Weights of a small sound classifier: log mel input, norm batchnorm.
Rows from block 8 of a small sound classifier, named by matrix and row number. Rows with one number belong to one channel. Each number is 128 + 24 x the weight over its row's rms, rounded and kept within 0 to 255. All counts start at 0. Numbers have three digits each.
After each channel's rows are labels from the 100 clips, of 14976, where the channel reaches its largest size: "lies over" is the class under the peak. Only what is clearly more common there than usual is listed. The data: single English nouns, adjectives and verbs, spoken by a formant synthesiser in many voices.
# filt: filter width-5 conv, dilation 8 (model.blocks.8.filt.weight, 192x192x5, each kernel summed), inputs 0-191
# gate: gate width-5 conv, dilation 8 (model.blocks.8.gate.weight, 192x192x5, each kernel summed), inputs 0-191
# out: residual pointwise conv (model.blocks.8.out.weight, 192x192x1, transposed), outputs 0-191

filt.69:157129180114147102117111060072126152193151125135099128145116123110127169116125134073084131133161126112122141108152103121133150097130139096138102106124115124149132119138165129174093111083117125120125151140118123112146139103114096118124112127167122108115137107093119162149136135123101140151184123140117149118146150080107118127153099132130123188130152102119169105158110154141103139105173125097105098143122133164130123133135135154135084141140157133168126101136126130111156108135157193145162140138175113099130130111103194126108109106092108124124175154150090133123137128106113123117
gate.69:094133148153139160130141116133102138105119147131126128131099113145168094090126120106126135109076136122184095132120100124179158150172097107102109153150157120092133127110108157103131131094067120106126105137121134131085137158141132148156125129148106125095184099096120109139105141151125118125114095143127116121144127158134120130155134113124123103106104119112094185100151124134124074152095096121155138138067113126116097124146123141150123138103137125118095121132129121149160127135144156114114133139081100112161151146100086085143116210114112089109116096131093130166094176125135110091
out.69:147145126154118092157136113152163149130154150126092099106139103175152142138156129103130145079129138101104160112145121090143182129112164179149110142110068109148096118154111136187150106109069096106187124142127113114142097159116138145117110146138105148113128118132114113162114110131119122130158113096118173105080143134116159148102102123118097116126129130139127126146104170155094170112143150065123139132129138117109152130162147135161112159148110108159143122172118113113119153092138138121132172123146109140102090139119119108154101158128101158131149108107115134088148115167122098167
lies over: /t/

filt.89:103126133153145110192122112116123095113115100130082128120093129114156123136117174150129065146092164095158096156138116097114155172175142142126172113149158179125131131108082147162100132145131104096143136112130157159121120100160162082134090140148120124151142101116119119116123138119114145105119110124119098123122130136160146129119109154130173159146082141148145143104112172162130099137113146100131190122099114150144173142112116093092120142120118076134108139184133121144112145149081117121120110153107122117172136153133163154120102122119147144124155090105126141156123139100124145159
gate.89:105138117137117102091141098178161104126130126146102142122112152119143146167112126104148124136122158101125120153104130112088159155126143107125129124121112149112145118154105159159151122151127126148111154149162175116147071164123140103131162133104087111058102125115126125173102100100080077098090094156132166130060161115122143133128143150121130159144163147142129120165141143133133143143124196110139157163169122113123121157129159139127129119122126131121091124152139114126099100136134115085085115127114155089129089144103108169097130147131184101106130112080115125107096123119126143140
out.89:083122131110090124138110121189145118137120122107162144096125166104128135160079129145126134140118170087158122149134129113171142167156144143140140112146188175108145122112103161141159103093120113140146105153105130117134145149152159135158139127101144090149155133114154068127143133126129125130137124150169111095099132134159155111094094141154130152144092130084109147090128140103122130123148145133132133109123089133121061132131127123110142143147151105147125136166119126180127161164133131080150154180114157150175122123136163141111104130101158149129142137116112124127133150068090174150
lies over: /s/

filt.49:140139093134120102073141120156156171111112150155098142132145158106126120102182114139102111105170098133115110161141133124137165078095090119124124163087109135162113093105160125127124144114138155151106184131140110110120137100091126140119106144120095122122103138101181159163116139138131110117160149133170083100083119120107132142156142171158121127147146154150130157161141151132119165145126134116156146132137112128121110125138106151141082149124128117148069139105122141121156178128149123158061161145139126138130150160100122105136121133145117153156109128150147131135102160122140085059
gate.49:122162124141114159152113156121131105125110132167169087103093132161132103145148134144135107124126132113163123114124083110093131149118149102155139084130149092156127129123081162143108176157133157117112127152110132142120081108156140175136099115155114181125169098126126105168147098081171133139135107173131119161109121131128145100127113147100104133154132089108112089145113115134149124116130164106113175130139117089101130120136127113099099112114129144121153121097148078093100119124107143134169111126123131110142109090119109090087134168116088078105156095157179106124167120132122168125
out.49:149115148143086123142128107148121120149118131090170113141151113153160113151119145143097117150166172130131169149128118127158093157134139115175148097093137126144126129187135139098104143130143112100129170142123106100118096166128151130116091136141130167184114123109090152169129105135099119132118124137133108091113148122116131134136098098099133109121159128136135146119104136106110108129137138091104058157131123121161097129155122123087114146154121151132120100144150150126157166181123156123104114095144130132150176152103093128134133148140148150179127132139191168143132197156127069126
lies over: /oʊ/

filt.33:126129159135130103173140116148136133124138115143147157111176100114111132136142167102163127150141088119126155136163107107158116116100122154089114146146122113128142125128126126128073097134112113137126183165162133111154125116130105173124120154151149109099089056116157112133135124119095095080110119123130126082125119166163130119105111129078154121163191146134166105082091122141100122128145112106135110134136102087124142103169172124145131130118106117122108164132117112098150131175111145102165154144148124149162149168104158145092072127136123107151113106152088103142116126102135131111
gate.33:142124138110122150137110136136166141170130142125153177166113089133124099176150130144112117151124118132081093134135120096129128133098159107109111085125134095115155134138127090144095166159118167098143099104143139124118189118150161183119065115126122114130181093091155119142108145118162114120100123128138118156147145129124146116129131144119089126095100113175177144160126163079151133136131099098135151109107076107128097122146161132104128102099116173111135093127151117132137112130145123157124153122137122101134137119156134072108119112086092135115110107089158140144137098167145101107
out.33:134092095093090118145127090106110152155136168120122115142141148105124132161167117120149069131145152121138104112125124108164134083136148162097082154145139120120101162156165155162101146078116095132111130167148081140086158140102112108148160135132092096099103118079104177102136095150181126136075145126131124110104155118148122085124133113103142170146141097120109140132132110128103172110109151115093155151146116129153083142130116150057131110159091133119107141139142096144133161135144158099111116145142104144147115130144134137108103133079133122116124132138139108099131121133154139133
lies over: /k/

filt.53:136126132101129122122161130153145148162107109177128140162145147138125149178093179154135130126137163109112100132132143122137122105137135146175109169096106120172146129158153126128171157132102166126156133204134152141144131147143149118126118078166093116119092099122109152112123100103103101166183101149130155099107118088119178097150120152146162126167143177174122126177122136119100157088129079094138140128125094121141115148122129107128119151106129114155139160131122107110106137119161187153095145143142153117131122142151126117163086169125140140110144153137120137137133104147115125123
gate.53:132142131102126173113106182129150142113107093082104093112099140124131069073154139118142155181127088124137104112156078082068153092154123119128160105148131098146135157140125117134117161113140161181130134131117147128145121112165148129120121155094172133153140144121142091144126147147164159108130086128115127171105100129151131129109108131090057163099102136112131119118145125142128160156110128156140132118094169138130123123122160122149075114145165124159118140123131114136146133134153137188151094108104132118136154082114150155160144162095109151143119121140133130137130108113125112122
out.53:114147095112091153106138127156092159129110143121154148128160133081112126094140135134161136112124105173131154118169127125162189136129163140153044169121081151138114123123124101157106145138160113096104134115145143098104128104148151134172135099118093135119148106108128130122122105119135135090111075109140129121134168148093135094068142130119143115098158139170147159114120144131138108117128120168104158107082162066128077097166127149143112165112151113137149159126121142145124144158146135149154110140135149167135129104124112154120134103111136163107149154117142106103149122098100108144
lies over: /k/

filt.138:129100142147126099166123110090109153115155145150146140096122118115101153121100108110118108168156126105121116131128149100132137167123130097120130154120138139155117117129100107154127123191149114137105093191157144176127129130119119135099167142144122131154130134154137148109123120116076148147141131134100136096182144124092142137096120117126155116144149101129119126104093169109111157137175150158140155129158121113106151149091121134099114087115134130128159177162140152109109082155112131091078133158136144175136160107138174163115136101136177111117156169165082149123146160103152174108
gate.138:132132138139139136109130104099094141167132187127093122176101123167168146185141115144135123104108171138114106154116134129135125191118115111123110100126134124119143091119139123159135139133105107153147088150115124128116147172120129161111120133169121087106144136120074128160106135158110121119077110165099131132140141169092134116109145110112108134120157173097189129136144074105148127128143132133128148127089126145172092136119128103127119113128120137138079154120114117126110103108141082080087125113077109137120128129105108069114116135112136127112082085121123145154129084157120085120
out.138:155139125144131104097111136115082123117104172137142136130126112142136136110159083107156134146136133108120137148124132150150110111096142152155135109138140133130098095141160134129151109170184084113118161126151172117130139162117133123108121163136137138114066138085128113132108171110101144099107142119111106132134170118118122102120123133114135149189086075136157113139122150146117198085114098133120100118107114174118146133128139122118114041160127180073169155165140122091097118150151125126119145115117154115095120122179145122111148094083144133152121143150118134135138135143118148118
lies over: /t/; /d/

filt.191:084124142098120140087166149161130126122111129154114136112150172146107136192110124099161108132158150146091112109174135136088099081117169149158129065149115204171145162130136120114136135104121112145114164154165097142152124144149142127133134106076128138097129106141200159137115139178102072136139100176140117135105113113130121133135116098094145125117122162143135104165139149152123157139130117125131111136131136141156111145135102109134118128087123129130141098130153127135122127105131154141136114093104180140122089089108139108166135150114158111130113121100143130133134083134109092126
gate.191:134155144114132147119139141122134163124155106100147107117138123117112095137121113160136125128090101132125156111126129100111186174106131120095100090143154149142137107134125124094120145139160167128118098141151111102164119168142114113142140159078134155109142116107116097155101123115118142134142160109104198156097084172159146125155100135103124131105158110110151126133130118121124066109124121129142140105099109130135094160119154179100127138107118104130076108165130099117148138092111102126111079123091144150151113150084118118095056170136130125125114086116157095105158113140103076127
out.191:088111071144103131131121130125139121108143171136121175154100108123136167154145144126127099143095174134113136099149129124143136131138091139128136114167111142165105138109117132105108098119114141122115152150090140114107130100127079133086117171111148127120142126126125119143067123141145138133153103153149168114139171146125173139130129153138155125123141103082120148128140145188142139147149203184162128150133112140088090105089079119168106119174082119139122111114133136155151132120142135154136134132162163129144146140116123151122149110137161103110083134088074140107106155120091100106
lies over: /k/

filt.130:117140157112124127069143191131175140164125107105131154115186146137159143157110120141105154122111161125083142136114133136150148123135124100173171089137131131134146121117104116156176153109157117154160141119126125071116116120146141134149141106134134166114169171123151147131104127161138112145120144155139148148127167122145128112139145143162121134084115152082134141154127105130120130113147133119105119119141120145097114124125081096125111188144118145095148152120154158094117116134101117122125132180164144152060100152101124110140122133123132156156090114092111080121096062150101121135
gate.130:133140129115183130106124163119166118182126157114143150191160117100126102148141114123100141151111130123138115109161135142125148140108124115132090133141144107113103134111124102116157124134157100151119134149110165112131101147163140160161122166125134168137106146104150116174139151107169118124176093095114129125136138129128091151176154073143077104158164142114140122127149145109128136183091152122145169055103131148132083090157146128119152113153142124186124136136181134135166128126144120143115139176085110090125147146119118108148111110132101148150143122104151144142127098110118122152
out.130:081141122117169181139164137119149107114157210103145134112115119136104131108151120146109129129148157110108126136132138151120142118089143124113138129126137161135122136155132153128143110142127164151136140117096111134136155169156111124121157093123124138142181166089146079150075119176140125101106148152149132170131138133100114135132180113115109102097137131126141128138135122144171173117102102152135105142180092107140174119119105144115145122130139166116142142110174107149144137105103108132162084121124152158089183133076128110166157129138114087148103126123148121176145148144161090141
lies over: /k/

filt.38:089093102114154096122176128157069144120126141143160091114153115165143141124138125193106104088118156191136094155177116123112142129136162169146112095100083128155130143133135098120105098117127120132123130095105148135158154094131138116147120099122134108107118107112135167132158116126120077120149147144150124117164134164137118172149152072156139117151129124137171118119155117119093149133141143126127118104116168144048104087163162132108109160140100101099103120127130093155117123119128162146098120139114111111184126122125117102145140110132115133129144088101152156119134133100135134124
gate.38:117118130159164073115155123155116124163130119146139121178120131149203093103108146122093127116092133104125107193139159147121106155099117135084117163099124154138117094113083165146177113123114139105089154140084134107128117118144120145098093104122109110072161079134159154127114155088134089122150151153085131108139149126120162134139113109155109119147122144120141137108182166118132157146117093134134150110091113094129126115104134167142108106161152122136083137096140138133138137109119113101105129165147132083133129117116136084127124156174130136142121098124157135138147121121162123105
out.38:107089127083102140149113113109115135145127118122147117156153124121121165090119196110139137113151146122157095136141127124119082156154142155138104140129098135081149160127160179125093114072102094089136142116113098156123121110094127130111121105126100098125093136105128106147154128133131135144159131144128115113110130070099133136166147090121166126142129153139190089118147112113149142158150117082125137139134121150097132135079140136090133129092141161143125092115088091140107138100154154111078107159111097136142090150137137131159078114139109122102123149113184157104100131089135131134
lies over: /k/